Weights of a small autoregressive pixel model: 6500 steps, trained on cartoon faces.
Rows from block 3 of a small autoregressive pixel model, named by matrix and row number. Rows with one number belong to one neuron. Each number is 50 + 10 x the weight over its row's rms, rounded and kept within 0 to 99. All counts start at 0.
After each neuron's rows are labels from the 100 images, of 14976, where the neuron reaches its highest value: "strongest on" is what is common among them. Only what is clearly more common there than usual is listed. The data: cartoon faces.
# fc1: MLP up (model.blocks.3.mlp.fc1.weight, 1152x192), inputs 0-191
# fc2: MLP down (model.blocks.3.mlp.fc2.weight, 192x1152, transposed), outputs 0-191

fc1.541:39 37 48 31 52 54 66 44 66 48 55 72 51 42 49 55 52 47 38 44 66 34 63 50 73 77 47 65 34 44 65 30 45 54 28 42 46 50 38 51 62 56 49 45 59 54 48 44 48 43 48 35 30 55 46 34 30 42 42 27 50 51 50 62 42 50 44 55 44 59 38 57 58 40 51 46 33 47 53 42 41 19 58 57 57 61 36 38 53 43 61 56 44 64 62 44 46 50 46 51 56 70 37 47 55 48 29 56 55 44 39 45 49 53 67 50 49 59 50 64 58 56 51 49 55 52 41 38 54 50 53 55 57 59 67 53 36 62 58 39 48 44 33 54 54 60 60 60 47 42 49 47 55 62 55 52 45 59 44 60 50 47 55 45 53 40 41 65 49 41 39 43 35 36 53 68 29 57 58 52 41 45 60 56 53 66 58 55 59 37 57 63
fc2.541:52 37 51 43 42 41 65 32 48 67 52 55 53 37 51 28 30 56 42 49 55 42 69 57 54 34 47 50 56 39 44 53 46 44 55 56 52 44 58 58 35 62 45 51 46 66 63 45 33 54 48 64 55 47 32 42 69 37 54 58 50 45 49 48 61 45 59 74 47 54 50 37 40 62 48 54 56 56 56 31 44 62 42 48 33 47 53 49 47 36 48 47 66 46 45 31 30 60 59 47 45 37 57 52 39 70 45 45 36 41 63 38 60 44 41 52 73 38 56 56 58 45 56 59 29 42 40 61 49 34 36 67 36 44 49 45 50 49 21 60 59 56 34 41 45 48 50 62 64 44 40 58 44 47 54 49 54 71 39 39 67 46 58 49 57 56 54 48 54 43 66 39 58 58 63 52 64 45 49 45 41 40 59 50 56 50 36 37 45 44 58 53
strongest on: white hair; blue face

fc1.615:61 64 56 54 62 42 37 57 68 54 67 48 83 48 51 40 51 53 57 48 63 32 55 43 46 37 47 58 38 55 53 32 58 34 62 38 58 53 43 55 34 66 36 52 36 48 46 43 62 54 52 54 72 25 55 51 46 54 42 72 43 40 60 39 45 45 54 56 39 43 57 50 55 33 49 60 43 55 60 51 45 49 43 66 44 51 47 36 50 49 53 58 49 47 44 53 65 55 53 58 37 41 52 47 49 60 47 53 56 32 51 45 64 51 43 54 38 40 60 49 57 40 36 35 46 33 25 59 36 55 58 40 40 47 52 30 44 52 51 40 37 66 54 50 54 53 49 65 34 30 44 40 51 68 58 51 48 61 63 52 42 72 51 58 46 56 56 53 65 57 34 46 62 43 67 46 47 35 62 62 63 44 48 47 45 56 57 38 34 56 47 53
fc2.615:46 40 30 58 45 60 51 47 47 47 56 51 44 48 54 48 51 41 36 47 62 58 60 49 23 47 57 27 43 49 37 60 43 51 58 34 41 47 48 54 52 46 37 63 56 46 54 48 44 56 56 41 50 55 57 63 63 38 49 55 59 66 54 46 54 49 28 47 53 46 62 59 44 42 35 73 45 50 23 68 55 43 50 45 56 41 53 57 53 54 54 44 47 40 36 56 39 51 47 68 53 46 20 47 58 66 43 56 38 64 65 30 61 66 38 46 47 61 34 51 35 52 61 41 62 43 39 40 58 56 44 48 55 50 51 44 47 53 44 50 66 56 46 54 45 47 47 41 40 42 59 65 39 45 42 69 56 59 37 48 64 52 25 61 44 73 52 52 44 39 74 45 39 47 46 56 45 49 49 55 47 38 46 80 61 52 42 57 50 61 37 50
strongest on: top hat

fc1.374:66 48 61 59 69 59 53 53 51 59 48 59 48 67 37 63 46 69 62 54 60 60 65 74 42 53 55 49 58 55 63 42 59 31 54 31 52 63 44 43 50 58 40 38 59 47 56 56 41 33 63 66 52 44 55 69 63 63 66 50 65 65 63 48 40 45 61 51 43 53 57 42 41 29 58 48 60 68 55 58 45 52 70 44 38 56 35 57 50 73 41 55 53 69 40 48 47 49 55 56 30 58 38 52 52 58 45 61 42 56 43 54 52 46 60 50 49 57 59 67 41 39 46 61 37 40 44 38 66 31 53 49 44 44 47 49 36 40 55 54 57 64 56 74 50 43 59 52 58 56 61 51 38 40 37 48 44 39 44 60 48 51 38 42 43 48 47 53 49 57 63 37 47 48 52 55 28 60 40 43 58 55 54 47 60 54 47 58 74 66 43 39
fc2.374:43 50 34 66 39 36 37 44 41 42 42 57 54 53 40 41 50 42 62 64 45 40 59 46 64 46 51 41 49 32 49 37 42 54 56 53 43 44 57 52 60 44 22 61 40 59 56 48 41 71 35 45 42 50 61 47 58 51 46 50 36 30 41 59 58 59 40 71 60 31 50 39 38 66 32 70 52 48 42 37 34 42 40 62 69 65 53 65 42 54 53 59 32 58 59 67 57 62 55 39 51 54 54 51 42 53 38 46 41 36 60 50 51 37 50 51 42 44 62 43 38 48 39 36 41 65 56 40 50 54 35 43 65 38 64 55 53 61 62 52 31 60 65 48 62 49 55 59 45 41 54 33 59 63 43 56 50 50 50 35 54 59 56 45 56 28 58 40 65 50 53 62 59 56 40 41 52 40 47 50 50 43 63 58 62 66 63 48 55 56 59 57
strongest on: white hair; curly hair

fc1.359:48 57 53 53 48 43 49 37 52 63 56 51 57 57 43 60 43 47 65 41 58 44 53 48 20 39 52 47 57 73 52 48 67 52 66 34 56 42 46 56 54 44 48 33 50 54 59 47 43 50 67 56 45 44 62 44 65 57 66 34 40 55 38 48 38 34 55 61 37 62 49 58 45 47 40 55 35 74 52 40 58 39 56 49 34 51 60 45 54 46 59 53 37 43 50 52 60 54 45 59 48 47 36 45 59 56 60 64 57 31 37 47 45 55 31 64 65 50 61 64 59 38 32 55 67 42 46 54 46 65 41 42 42 65 61 37 45 62 43 50 45 40 48 37 31 53 44 47 56 54 56 51 47 39 40 65 42 40 50 49 32 43 52 40 44 42 53 41 43 73 62 51 62 35 61 60 36 77 34 51 47 41 46 67 45 52 40 39 40 51 41 45
fc2.359:64 60 46 71 62 46 37 51 43 76 53 50 58 45 52 54 56 52 35 53 57 57 52 61 46 44 51 41 61 62 55 51 60 45 40 64 57 42 41 49 64 19 60 37 46 60 48 38 56 60 44 60 58 56 51 50 48 58 55 52 47 51 44 55 58 44 47 46 60 52 58 64 64 45 64 58 39 64 54 65 37 65 34 49 49 33 22 62 41 49 49 41 63 58 37 48 56 45 45 31 44 45 54 48 45 63 44 53 65 53 49 25 55 36 73 54 35 35 36 52 34 39 31 61 29 62 65 55 53 51 70 39 39 31 43 44 50 32 41 67 59 48 55 59 58 54 30 51 55 44 57 47 43 44 41 50 57 47 58 63 52 63 66 57 48 39 47 49 57 54 65 49 50 58 55 57 36 36 43 47 46 56 50 42 61 51 53 51 44 46 56 58
strongest on: top hat; pointed hat; blue hair

fc1.527:59 52 46 61 47 47 43 43 68 56 56 56 56 70 56 52 39 45 32 57 46 43 66 46 59 54 42 46 67 43 66 39 57 49 49 39 54 19 53 50 46 48 40 62 46 54 29 58 37 42 29 60 53 50 46 47 36 37 54 31 54 56 37 40 52 43 38 69 48 42 62 53 45 44 49 43 43 52 67 56 65 55 33 53 45 61 37 62 61 73 40 63 49 56 57 44 47 44 50 54 53 59 62 53 50 58 43 59 52 58 28 48 61 45 36 50 47 39 22 43 53 53 43 55 24 35 39 60 50 55 72 39 62 42 35 47 55 49 48 39 50 43 37 42 50 53 48 40 43 54 64 40 53 64 57 64 44 61 41 54 40 45 38 54 52 69 56 62 48 36 50 58 36 63 67 42 51 57 50 53 57 58 44 44 44 61 50 34 35 41 43 47
fc2.527:59 40 49 61 46 56 49 35 51 55 30 61 34 40 43 46 33 58 62 43 57 47 49 53 42 36 65 50 49 49 62 41 36 25 41 55 54 66 33 51 59 66 70 54 48 49 51 28 47 45 60 61 42 61 62 52 49 43 49 42 51 36 59 61 51 40 47 39 47 55 57 49 52 41 41 49 43 45 48 52 48 38 59 43 40 44 47 38 50 55 51 49 63 48 46 52 44 46 46 57 53 40 27 36 50 48 48 53 68 23 54 71 47 65 56 59 86 45 54 53 33 52 49 41 47 65 44 62 55 69 46 47 40 33 48 58 71 58 48 50 53 82 47 46 41 48 53 55 40 52 41 44 46 39 58 35 50 47 34 52 51 48 59 40 52 54 38 48 42 45 34 72 54 59 57 44 60 41 44 40 50 49 59 58 56 56 62 69 42 39 48 62
strongest on: teal face; a mohawk

fc1.372:59 51 48 30 56 55 38 36 40 39 31 42 30 43 49 39 43 44 42 58 46 58 39 71 40 56 40 57 57 51 39 58 62 45 50 48 56 65 62 52 55 37 64 40 47 71 44 67 44 41 43 29 39 55 57 43 55 40 49 41 49 32 62 47 52 58 62 61 49 36 45 37 57 48 38 57 56 61 36 57 39 40 46 56 37 63 42 56 44 51 54 54 42 41 66 58 38 56 53 38 58 49 29 43 46 45 45 47 41 57 44 54 46 69 52 46 66 54 42 71 44 51 51 47 37 52 62 52 37 53 42 67 53 53 56 57 58 40 61 56 42 66 61 56 48 70 58 48 60 60 49 43 51 42 42 53 58 40 51 29 47 43 14 54 56 49 44 40 64 62 46 48 53 56 34 69 46 50 49 62 38 43 39 42 48 69 50 58 40 64 38 38
fc2.372:34 37 44 47 51 53 64 24 49 67 60 48 51 43 44 47 61 57 45 31 29 54 47 49 46 35 48 31 55 39 42 50 45 63 72 56 52 59 45 48 39 58 54 40 45 57 45 54 43 46 38 47 63 59 53 49 55 49 27 61 45 50 53 56 63 59 47 51 56 51 36 55 46 36 53 57 38 75 53 51 53 44 58 54 55 31 53 57 38 46 53 41 53 40 58 43 50 46 24 49 50 60 53 72 70 43 31 49 57 35 53 52 48 42 49 42 48 55 57 48 63 58 47 58 66 56 34 41 45 45 63 66 51 73 46 50 46 44 49 42 57 57 52 34 69 48 57 39 53 48 54 46 33 49 50 43 40 50 69 67 55 37 53 43 54 52 61 74 70 59 51 47 38 50 35 33 57 47 45 53 46 73 41 62 54 43 53 33 66 47 53 55
strongest on: white hair

fc1.38:57 43 48 48 50 36 42 46 62 48 57 29 47 52 61 59 49 54 46 46 40 45 46 23 46 52 56 50 35 53 47 57 53 44 47 53 54 59 50 45 56 52 54 44 34 36 50 67 60 51 42 56 41 67 66 40 50 52 56 55 47 44 53 44 40 32 51 44 49 50 34 28 41 58 43 56 52 61 56 40 52 54 68 69 46 66 66 47 50 57 52 52 33 70 43 45 62 50 48 80 46 47 59 54 59 37 35 37 55 75 32 61 43 57 54 38 37 28 38 51 42 54 29 51 45 62 31 58 59 64 44 43 52 52 56 53 61 50 45 60 39 46 54 58 44 41 60 57 38 42 29 37 52 51 47 64 37 68 48 46 43 55 49 37 51 51 54 41 55 41 53 55 31 48 54 48 58 69 55 56 26 41 51 48 23 52 40 44 48 45 42 54
fc2.38:76 47 48 43 53 40 37 51 18 52 56 45 60 27 57 52 46 53 40 32 64 50 50 58 28 36 33 51 47 47 54 56 46 54 58 42 56 30 47 62 43 48 48 58 45 58 58 58 60 54 45 65 42 45 53 77 60 50 43 42 61 70 52 48 52 57 39 34 51 42 62 70 49 50 47 41 39 48 64 48 51 45 52 36 61 44 51 59 56 57 45 50 59 49 53 57 31 50 53 49 46 53 48 65 60 34 52 47 34 48 46 47 41 66 46 62 41 45 61 62 41 60 63 30 49 53 68 48 67 41 53 43 62 59 44 47 45 40 53 50 58 44 47 48 72 63 38 59 37 60 52 38 36 42 58 48 51 43 36 35 53 57 41 59 37 51 44 36 49 45 62 32 57 54 71 49 47 42 51 50 72 30 32 45 40 57 53 57 45 47 47 57
strongest on: top hat

fc1.433:46 42 34 58 59 48 57 44 35 51 36 45 66 75 55 52 53 45 50 43 25 59 62 44 50 32 47 65 54 56 44 42 41 48 53 54 65 43 35 42 46 43 63 59 38 52 52 73 31 37 60 47 55 41 42 57 61 63 33 51 47 41 59 52 58 53 38 39 47 51 53 39 42 62 41 57 65 49 52 47 35 42 51 49 46 45 60 54 64 70 42 62 53 42 44 60 54 58 52 47 41 38 72 31 42 55 48 41 47 47 47 47 69 41 61 48 64 50 67 43 55 44 36 29 60 53 43 68 44 37 42 45 48 62 35 68 45 43 43 59 41 67 57 60 46 42 53 41 61 38 47 54 73 44 37 57 52 56 56 61 49 53 28 38 36 52 61 44 59 60 44 50 45 39 41 45 35 34 48 58 49 44 44 37 66 53 47 31 51 40 47 50
fc2.433:51 71 57 48 41 58 54 40 52 46 42 46 40 45 74 46 48 43 56 66 60 50 59 54 36 41 50 41 57 55 35 69 51 67 37 53 33 40 69 53 29 43 46 60 33 42 40 45 66 53 49 59 23 52 55 34 56 54 56 54 56 43 41 39 48 55 63 48 46 61 70 61 49 48 56 41 33 66 32 44 46 53 42 56 45 34 53 60 41 36 50 42 56 54 57 44 44 53 46 40 64 53 42 48 53 36 70 52 60 39 52 36 54 52 58 60 43 28 35 45 38 53 56 49 43 37 66 33 63 58 55 44 48 49 41 42 58 32 47 63 52 53 29 49 50 60 33 48 28 52 65 50 47 49 53 33 58 46 39 51 40 57 50 50 39 61 43 49 60 43 57 50 66 42 46 41 42 57 44 53 60 61 44 62 56 66 69 63 47 66 55 42
strongest on: top hat; pointed hat

fc1.520:59 50 48 57 64 65 35 56 52 45 23 53 65 57 54 50 70 55 52 41 48 56 60 57 43 55 47 65 61 26 56 49 40 44 31 62 53 41 58 39 48 33 68 46 85 50 51 62 37 54 60 48 56 41 61 57 41 42 46 42 57 46 52 48 46 53 43 26 43 52 59 28 53 45 53 39 58 40 36 49 53 57 50 59 49 53 63 60 50 55 57 40 52 43 58 63 69 62 49 42 60 41 53 55 66 34 61 54 58 65 58 56 56 65 47 53 39 59 49 45 48 57 39 32 54 64 50 55 59 42 48 45 59 42 40 36 47 60 66 39 37 53 53 61 39 60 40 51 22 39 49 59 54 49 61 47 36 49 36 57 53 51 30 52 44 45 51 32 62 39 47 58 38 54 54 49 60 39 47 53 62 60 44 56 28 46 69 49 42 52 49 50
fc2.520:43 61 32 44 42 59 68 43 63 44 51 50 29 36 53 52 53 45 38 40 48 53 45 49 52 51 58 41 64 60 50 31 61 64 49 46 59 36 38 36 46 45 66 22 29 55 54 52 54 38 47 47 47 36 46 62 76 41 46 59 56 53 40 38 49 53 63 42 43 44 20 46 55 54 38 57 59 54 32 41 53 54 51 46 50 49 56 53 47 63 54 40 49 67 32 49 29 53 54 45 53 56 35 44 58 38 49 48 40 52 48 43 59 61 72 55 48 57 44 48 56 58 61 62 49 52 58 65 46 52 47 45 49 51 42 45 65 44 58 40 50 38 57 35 41 50 32 43 48 46 39 57 70 42 49 54 59 52 41 38 47 56 51 51 56 43 70 46 54 35 45 22 53 34 45 41 43 57 52 34 45 71 49 47 35 45 35 59 49 38 60 70
strongest on: white hair; long hair

fc1.182:51 58 29 46 61 49 60 79 71 54 54 56 57 67 53 66 57 44 67 46 54 49 67 50 48 47 45 49 48 54 51 42 48 54 43 46 48 60 54 75 52 47 51 38 57 53 60 38 70 39 61 42 41 44 45 39 67 57 51 45 31 36 41 44 52 40 71 60 61 53 50 41 57 49 51 48 42 52 45 40 55 58 44 50 70 56 46 40 34 44 48 51 44 46 58 54 59 62 38 24 47 44 51 77 49 54 62 61 59 44 47 67 48 30 39 56 57 41 40 57 55 35 32 47 59 50 36 56 39 47 65 60 41 52 45 57 50 47 47 63 52 54 47 52 46 66 50 46 49 44 49 24 69 51 53 63 58 39 57 57 45 61 63 55 41 57 50 60 54 49 57 44 44 55 60 40 55 52 29 59 48 50 33 64 31 65 63 49 35 56 33 51
fc2.182:57 46 67 63 39 65 46 56 52 52 65 52 39 36 43 51 44 51 58 65 42 48 57 47 69 51 50 57 52 50 59 63 49 41 44 53 61 67 56 42 47 53 54 24 60 47 41 59 72 49 58 34 47 68 40 59 51 55 28 52 59 63 50 32 67 34 43 56 51 56 49 61 63 35 52 48 51 46 51 58 65 35 52 60 34 52 47 71 32 55 47 56 51 47 57 62 62 60 46 71 37 60 43 31 49 41 52 64 47 55 57 59 42 53 62 59 52 62 43 54 53 61 63 58 29 43 63 47 49 74 62 40 49 41 39 51 40 48 39 37 37 43 50 62 48 46 64 51 48 52 32 75 48 61 62 56 51 34 57 51 50 51 56 57 63 36 53 53 41 58 44 49 35 39 50 46 35 44 70 42 58 49 50 61 47 62 50 57 59 46 60 64
strongest on: white hair

fc1.511:49 24 44 30 59 49 49 51 55 36 58 48 56 42 42 65 61 55 70 45 62 57 39 60 38 52 37 68 43 61 60 51 45 62 45 49 64 36 43 46 63 50 74 42 56 52 56 33 71 66 51 53 59 53 49 43 50 53 48 45 37 49 70 63 52 61 36 68 49 52 59 54 71 42 48 48 51 41 45 64 45 37 68 57 47 58 58 64 63 50 38 36 44 60 45 44 36 41 48 52 51 58 46 69 52 45 35 35 77 31 53 58 50 61 54 56 51 45 54 53 54 42 37 65 46 50 62 61 56 37 44 60 45 49 64 66 46 54 59 47 55 44 51 44 49 37 51 40 60 66 56 49 51 51 52 58 36 51 37 41 60 33 49 50 52 64 44 51 64 43 50 48 54 46 49 48 42 30 44 71 36 42 37 52 50 57 36 62 44 32 37 35
fc2.511:40 38 44 58 40 33 48 53 38 53 47 52 58 40 40 58 67 31 39 57 53 48 40 43 44 43 60 48 56 42 48 46 26 57 45 44 45 56 52 65 61 49 40 54 48 36 68 46 48 47 50 40 55 57 52 55 55 38 56 49 59 41 54 56 58 36 36 69 54 38 59 61 55 48 61 47 57 58 57 64 67 51 50 52 45 48 34 57 36 49 40 57 58 47 44 40 44 45 58 49 50 57 48 56 42 60 48 46 41 70 36 46 42 50 54 50 67 29 57 32 49 41 39 43 41 29 37 32 35 45 48 41 44 44 45 48 47 34 44 60 66 42 61 57 70 50 58 31 58 60 51 40 54 42 44 48 44 62 46 40 73 62 52 64 30 50 42 49 45 45 65 49 43 50 45 49 40 51 59 31 51 47 63 29 44 24 36 33 33 35 65 36
strongest on: top hat

fc1.599:68 61 67 54 67 42 44 64 51 43 40 62 56 67 64 65 45 56 43 40 48 47 60 42 27 55 50 72 46 58 63 34 57 49 44 58 42 38 57 56 41 44 55 53 49 49 45 48 49 44 45 46 31 40 57 48 29 57 44 64 46 50 59 39 51 63 47 45 66 41 62 51 66 55 56 46 59 40 51 29 59 62 55 45 56 50 58 43 49 57 51 61 54 50 40 54 50 61 55 32 52 37 24 49 45 55 51 58 57 59 52 35 49 63 54 53 44 48 54 52 57 33 34 48 68 51 43 35 57 55 47 53 40 39 45 50 57 47 51 48 49 28 40 66 65 51 53 50 53 52 81 44 37 41 55 45 54 37 55 52 53 50 28 35 55 44 55 64 59 45 38 44 56 45 59 46 44 32 32 62 76 49 39 58 69 39 53 63 60 45 43 52
fc2.599:44 69 50 62 51 35 65 56 59 30 54 58 36 37 62 72 55 46 61 52 45 61 49 58 66 55 50 40 46 41 51 40 43 55 44 71 34 55 53 43 55 51 50 38 61 27 55 48 46 55 57 36 55 41 45 56 65 47 47 46 50 54 44 69 57 57 56 49 41 42 68 46 50 48 42 47 47 64 54 59 67 58 39 59 44 52 48 55 33 60 62 64 27 49 48 61 41 47 47 78 57 67 52 57 39 48 64 62 50 49 50 56 42 36 51 51 50 37 36 59 42 66 37 58 41 56 68 78 45 40 55 49 66 38 65 53 53 55 48 66 55 49 55 51 45 60 52 58 63 30 38 45 63 46 51 55 55 38 53 54 35 50 41 47 45 50 62 37 53 54 46 40 37 63 39 55 32 48 52 52 52 72 75 62 47 47 45 44 55 46 44 47
strongest on: white hair

fc1.316:60 31 50 66 45 25 55 57 50 51 53 50 42 47 49 44 52 36 56 35 55 47 53 46 44 33 43 35 36 60 50 46 60 48 59 47 59 52 47 40 59 68 71 33 58 32 65 55 46 49 73 58 72 37 68 69 53 51 47 53 46 65 55 64 57 50 40 33 37 59 54 43 45 34 38 36 28 51 38 61 48 37 47 42 46 39 57 34 50 51 45 47 36 46 50 57 70 35 41 72 42 39 40 59 52 55 65 51 36 63 44 50 55 60 63 63 76 49 51 44 56 58 44 51 51 39 54 49 44 52 46 51 49 55 50 39 32 48 47 49 56 50 66 73 45 49 48 48 52 55 47 53 38 50 34 36 65 50 48 56 40 50 63 49 57 45 60 49 67 62 53 57 69 50 41 48 42 46 49 65 58 48 55 54 32 59 48 49 46 64 50 42
fc2.316:62 55 59 69 61 52 37 66 48 60 48 51 58 41 68 54 52 45 41 30 49 55 43 49 41 62 59 58 44 54 43 34 57 60 38 52 54 57 50 56 41 26 51 71 42 66 48 62 55 63 40 55 50 41 65 43 57 55 43 72 38 46 39 47 67 52 48 42 54 44 53 62 58 38 57 61 38 59 29 37 44 44 56 42 66 63 43 47 52 52 46 42 27 55 55 64 49 62 50 55 50 46 55 58 60 44 39 69 65 44 52 62 51 42 46 58 44 47 27 51 39 42 60 22 63 45 45 35 50 58 38 41 43 50 43 60 47 50 48 46 41 38 39 52 52 45 38 57 51 51 68 68 54 52 53 46 43 39 65 46 26 57 54 58 55 64 39 59 56 44 55 36 55 49 45 46 51 36 57 38 49 50 52 50 67 53 44 71 77 50 39 58
strongest on: top hat

fc1.122:55 34 48 48 49 57 45 51 49 29 57 48 39 51 35 43 48 37 55 61 41 51 33 60 25 41 54 56 37 56 43 40 38 41 60 42 48 55 34 31 61 41 54 50 45 45 48 53 55 47 58 35 54 58 49 37 39 75 61 55 51 53 54 52 55 53 39 44 51 41 68 38 49 56 39 45 46 49 39 43 45 39 45 51 62 56 57 35 47 61 41 43 25 35 51 53 49 52 56 34 53 39 56 42 49 44 29 75 38 60 64 46 47 47 52 57 60 46 54 36 42 48 60 41 59 46 59 68 42 58 60 62 58 37 62 49 58 51 55 57 46 45 34 50 32 38 58 67 59 38 36 63 48 43 60 42 55 50 44 55 53 55 56 50 23 71 44 31 53 64 38 46 66 69 46 63 42 37 51 53 45 68 61 61 38 43 57 52 36 51 36 49
fc2.122:36 47 48 62 51 49 52 49 41 52 38 51 43 56 45 55 42 59 59 35 43 56 44 38 51 56 42 48 57 52 45 55 52 59 61 42 35 49 40 48 45 50 38 49 63 44 46 60 41 54 57 46 59 55 35 79 41 38 64 65 36 54 49 49 53 61 56 73 55 64 37 68 37 43 35 72 51 46 56 46 52 54 50 35 42 55 38 47 53 65 51 35 51 57 46 39 35 56 62 48 31 34 34 74 42 70 73 55 65 41 66 43 57 53 56 53 48 54 55 61 49 49 51 47 59 51 46 42 34 51 64 37 51 25 49 40 47 48 59 33 47 60 44 29 37 50 44 33 61 56 47 47 49 57 46 70 43 56 46 26 56 49 45 51 50 56 46 51 52 62 50 42 60 58 39 43 66 53 59 44 40 36 41 47 61 66 37 63 47 49 57 30
strongest on: grey hair

fc1.475:39 51 36 56 59 49 29 54 45 43 48 71 46 70 62 63 48 39 54 54 63 43 53 52 36 52 38 51 42 50 45 43 59 46 30 48 38 53 58 42 52 54 58 50 46 58 50 54 36 58 40 56 65 51 43 47 52 28 48 62 51 62 65 37 53 54 44 44 64 73 45 63 61 44 45 65 63 63 43 55 54 36 37 47 52 50 54 48 49 40 39 37 62 45 54 38 43 49 53 54 62 49 75 55 41 57 50 41 51 55 34 33 46 40 40 41 54 42 37 28 50 54 44 49 22 47 45 50 49 58 58 57 50 41 61 46 36 33 47 54 54 21 46 52 51 40 34 27 50 61 57 43 43 52 55 57 48 61 53 41 32 41 44 40 48 56 37 29 28 40 26 51 49 61 61 44 65 52 48 32 59 40 50 47 49 54 48 47 47 61 43 54
fc2.475:37 50 53 56 47 39 54 23 65 61 42 49 50 57 36 64 40 61 44 48 64 59 62 40 42 65 63 47 45 36 65 36 39 60 57 45 52 48 42 68 72 64 64 53 62 67 32 59 38 46 41 50 43 50 56 49 63 44 40 46 47 49 63 36 51 44 52 49 54 63 51 75 52 57 58 51 38 52 50 41 46 49 71 45 39 61 55 59 62 54 35 38 43 47 61 54 66 52 55 41 50 53 50 41 44 41 52 64 48 54 47 44 48 56 64 67 42 55 64 55 55 27 49 34 37 48 52 61 45 25 54 41 57 56 46 62 52 54 51 52 53 61 48 34 30 45 48 43 39 51 33 57 69 44 71 28 50 50 47 51 53 41 38 44 56 57 44 22 46 50 43 53 53 59 38 54 60 41 54 48 55 56 57 36 61 50 54 41 55 36 53 35
strongest on: teal face; sleepy

fc1.292:52 61 66 53 38 48 62 65 56 31 51 52 46 56 60 45 54 55 49 53 46 34 65 55 53 45 44 68 23 69 47 55 48 60 33 64 64 32 46 59 36 65 46 47 62 61 57 40 55 59 46 42 46 43 42 54 55 63 47 48 41 52 41 64 61 32 56 64 52 55 60 43 50 52 46 61 56 63 47 52 46 48 52 44 39 40 47 37 77 51 43 68 46 42 33 62 55 43 65 55 63 44 38 43 28 59 40 57 40 53 49 59 66 43 44 54 43 61 70 55 43 46 62 70 43 55 40 44 36 38 61 50 45 30 66 69 48 38 52 46 55 47 37 39 53 44 49 54 52 43 52 45 63 58 38 61 56 53 39 53 60 55 51 34 42 43 38 47 53 46 62 34 33 53 50 52 54 47 38 50 39 66 44 53 51 56 53 56 51 45 55 19
fc2.292:45 34 37 42 44 63 53 44 68 44 57 41 50 62 47 34 49 55 68 45 63 50 51 44 42 29 47 51 71 49 65 51 49 51 48 53 45 43 47 53 61 49 44 49 37 55 65 54 44 61 61 42 44 41 62 49 27 36 56 47 60 33 50 38 55 59 25 39 46 33 43 68 39 73 52 43 35 61 51 36 59 46 63 46 50 69 68 44 40 39 54 40 40 50 47 53 71 41 66 51 54 45 61 39 35 52 54 38 39 45 55 41 51 54 62 36 45 36 54 35 53 52 51 50 49 44 55 57 47 60 57 57 65 73 40 38 60 47 67 50 55 56 49 52 51 61 61 66 48 58 50 49 36 58 44 44 71 30 51 46 48 61 52 58 24 48 34 63 50 49 44 56 54 52 39 51 58 43 53 59 49 45 49 46 43 60 37 65 38 41 51 66
strongest on: grey hair

fc1.15:46 47 48 43 66 38 55 62 34 43 54 43 40 43 51 39 55 60 47 59 47 50 47 40 33 47 62 53 46 48 44 72 46 45 61 37 32 66 50 44 46 31 48 41 50 48 57 38 32 43 47 76 49 65 74 44 44 69 39 44 48 61 56 67 38 55 60 57 40 53 61 52 52 41 56 63 44 56 60 76 60 61 49 39 30 58 49 32 59 63 58 29 51 39 53 63 44 62 47 50 43 46 37 54 58 58 48 60 52 29 42 42 40 59 54 44 50 42 35 33 48 40 58 45 55 52 33 38 64 51 58 29 51 55 42 47 61 38 53 53 39 56 66 55 52 74 48 55 41 38 54 60 62 33 45 47 47 44 57 46 31 51 47 46 59 48 45 56 51 39 52 48 57 27 53 41 47 66 60 48 41 38 61 51 49 53 44 57 49 39 34 49
fc2.15:56 51 57 55 58 73 56 44 60 46 65 45 46 45 54 50 34 51 34 57 68 78 55 46 42 49 57 40 62 51 54 58 56 67 53 48 58 35 50 47 49 51 35 55 64 57 50 44 35 57 68 44 60 61 66 53 57 41 69 38 51 58 37 59 47 37 55 52 56 54 37 55 51 44 53 59 45 36 55 48 51 56 44 60 50 60 40 53 52 65 48 41 48 56 44 60 41 47 60 60 66 46 36 59 62 67 45 50 56 49 36 43 30 28 61 55 47 35 52 46 45 79 44 37 73 43 58 45 59 42 45 59 46 40 53 51 56 38 62 46 53 50 42 49 57 65 49 54 63 42 60 36 57 28 42 45 55 50 49 54 57 54 57 51 51 74 32 56 44 65 58 58 47 39 43 44 52 68 35 84 42 41 57 49 52 56 43 54 58 56 60 46
strongest on: top hat